A small segmentation model, trained from scratch: encoder layers 8, decoder widths [48, 48, 96, 192].
Rows from block 5 of the decoder, named by matrix and row number. Each number is 500 + 25 x the weight over its row's rms, rounded and kept within 0 to 999. All counts start at 0. Numbers have three digits each. After the name is the row's rms in percent of the matrix's.
# conv: 3x3 conv (decoder.decb.1.0.conv.weight, 48x48x3x3), inputs 12-17, a 3x3 kernel for each
conv.0 145:537476499462488485536528494488487536433517525498540483473496562517513521497506485467492498483477483500541555506521492502527475440507475482517504490474505503486528
conv.1 088:470529469504478480527474495519525500521475454532481498510486539504545535491531471532502531494483530491526488476460526502487475525565488534528476497511480489513538
conv.2 073:478508519511487479520479489499504506520512527487510498457503483501445488494437492511470504500527518516522502527508516551545441512516523499527505548499493486519500
conv.3 136:531479469539529510510513460516520483505491506477452491517530507557543518474440530498512532516489503491514543488479520446546545478503484478460484497482492459503508
conv.4 093:524501479471509493515495449518493498557488465482441469484524516481481516525498454499467502491553517522475528510513520490533495534518483477474487492446485534481506
conv.5 085:494504461538475486542483528485500467503498523519522473533481477515504499475504485512538498538483504465491500488503505497514510545495467519552493523523521484436476
conv.6 071:470467476482484495506529537495505531505526456520501483516492476495537448467539488458510524446485506469465525532490493483473554515485530498500495498517487487516483
conv.7 083:503477519534497544478487499482447497501514547507490461492475493476501466500544515498503447500568481513472466501538517476480523482469482526525529563490503511508483
conv.8 067:505515486529462506522484510493470521521489486449490526462534509513471491522484500512463494482484494498500504477515506521537481499486508505519497474492477504450521
conv.9 077:465493503512493498472500543528518486521504510476490534470489518471513520478456512497456495513557523502504501471516505503577490468504472529521496540502502474532495
conv.10 069:514514514510540461499519459475493501502519477524490489489467498490419486469500508484475490492488488513495509507496486490501517516512485492471499462395500496488513
conv.11 067:521491492530500515482508530498467513476503510493505514522525524492420500487483488485511478478509453532491501509514504488530486489458506489491512494498463515507511
conv.12 068:496488522492511486488500514485443481499495525474539550478490504514501451510495482496493500538411494486506510498502496541456461480498530541521501519522513483519484
conv.13 102:530496497478505503486519525527475469538512479476542481508468500527484497498516492504484458501455470482516502539517497522508467489532497437445519505455459522516471
conv.14 115:466489492475517456494506495491486525471461554511539503488502528546510507492473506536526487518523456522482494487489495465493503483502513532499457493478505498524501
conv.15 089:527508513479508513468457477524498499546506512472508485523469479470512559474515532501491525494502538475507501517535480538492518508450459488470516491459505433456517
conv.16 085:473487495495479510514477498490514514499481499493498519503502487499532533531522510543496527536518480540505455444464551474502494475494506513461482501515457501506495
conv.17 079:504509496549446450455496505511494468518488500474517509458517512540532512509491529519494498459478528525483505473517477529486500521551521513516504599523506509555508
conv.18 119:479477529482474586519517492504528481480485510510493491490488508455523506467526506521485483544507521533495536509459487512476514522505471508500488504462488477502483
conv.19 117:507498489534510487483466482526487498514483496478482489495479521521483505532560555509521531508524516498495477484490474480509511515520488503534500500493468458450482
conv.20 132:476471484521520489507533526498511516459512535486480465488508510533478462497519512438475503487495507521490478516502478482511532499521484482458521496444459524500493
conv.21 118:502573522518522519499453491563525507473510500474519474509494457496471474502560523519483487490510499527512468533522513475449514489503531486489493488465487499528482
conv.22 071:491499494491500470511515478464504495494451527512524518532436469523551498550522476515522470506534499478546495494539501465538519520503539519523528476496505505540483
conv.23 074:467500514460527516539476487485501483508480519530541487490518534500520544486496473492503467489546557531500480475468440513541490488534505457490498503509535522530510
conv.24 071:471511485485551478516528494491528463506499502509487501515482516473566486508520478506479511491484527469503511529474517518490490507524498488492514511496510496541488
conv.25 106:498494505462498510485519464539496465519508497520505452483470508479447579511555529535468474529460488525451497464506514456521479472521488481497513507541507514512511
conv.26 120:506466473504513453437489470476482465486493471504493461485487501486487513489504492563495476526468489483529480502484463508536503479489523502516511489568459508510530
conv.27 069:523511494502563518500463502493515475515512522506503507479522498532482477516470519506504510514534494495479501524485532542509494509553474490530508529465502505501487
conv.28 080:505473507488526508517521532483504477485510483513529472492476505497476473487499531468487515479520501512515498545485502509531483519529513489506500482458505535476530
conv.29 088:484497498502520500453521486500509504472488459470480534507517510495554513512507485505536496484450543456472528462473511512492511513538527489462490523483490496546502
conv.30 134:489519532458504531485540496483446525498496540479514501518529507500479509486533507490482502453520542465472541527490450478536504472503491518461534509468524487519509
conv.31 079:525496520502484516469511488503497505536488482500500500517520562514546516475494489529531519477483465471491480472480524501494501499515533504512458537538476537484514
conv.32 108:497524542463519486475489474462467505519549508517506491499451528543558494479522510509495463531484532502476470497518494506432476465467511505495516511510546530458466
conv.33 167:501502528459483521508497519509477521535485496448505508516486503532536468477465465470489526512491466505512529470504527455508460508501502482508494488486527526524499
conv.34 125:502493469482452487504502484540502506501499479459496488502524487492544532546538504520475519513477456484469473489483461491468486530474493472456489483527498504488544
conv.35 145:507519480503565483515455503469509446501523488506512556519489523471472481456505494461540516510495469541511496491484436464506532511492545521518490490505505486507498
conv.36 064:525508493529541461471495521498529489482455477545509511497510502521571489503523510466501508493444508458514512517469532501468519463494496497458512489461475485515488
conv.37 127:489524529521518523543478456467468514409509549511504540491469521495482484530473494444498489476496493521482485516468494495490505517521496508454477476479480488474502
conv.38 135:503543508488509514490481536476545537485516454484461495526580528479468482482490504443475561499486523494490498494474507492532496506513503492519502491473481532459463
conv.39 071:472458484483482536531514507527476479438529509521510512516525496515531497500455497543513486539481545506504516522489484537519472504508501500524538525615471501483493
conv.40 074:497524468521495507504517513517523456481489517475447505522529501506461490533506467528478502510495466505469495503488483489510508492534507478516519517553549518517500
conv.41 092:505521482487533487492510509485494522511482438541497537533522501560490507485494498505520503484505495526485509509465484537495519504509505503458526475477526496507505
conv.42 094:474523511501529462497505484483489445491448541527507482531487499450473502471511474444493471494470502522532496560523524524532483517509477449479504493537528515491465
conv.43 089:464476518496503485508475519478533477479509491535516519473509523488491523485474532542516485492490525510512479476541493491508496485500479474527520471525524550533466
conv.44 111:501504533501525498482540529492526559489464507516494465489509457485449489478491470486495517474502485462496493473471507483556524474569544496472495501484452508492521
conv.45 071:499483470478523480487518536476497474492535499512489524465457507486491481520514503491499506483393478478481490519490469516456516475498513501463467488526496524513501
conv.46 102:493520521504490458530486518512515491493511475504488480472488514512492503522491506503472518484482476508455503498471525491472542496475529550508493469519501512543508
conv.47 091:515519505488491529497493493466557549497478522503486503556473481484487505514483488463480525495492494493514521550489524487504523478516488469466504502500499500496469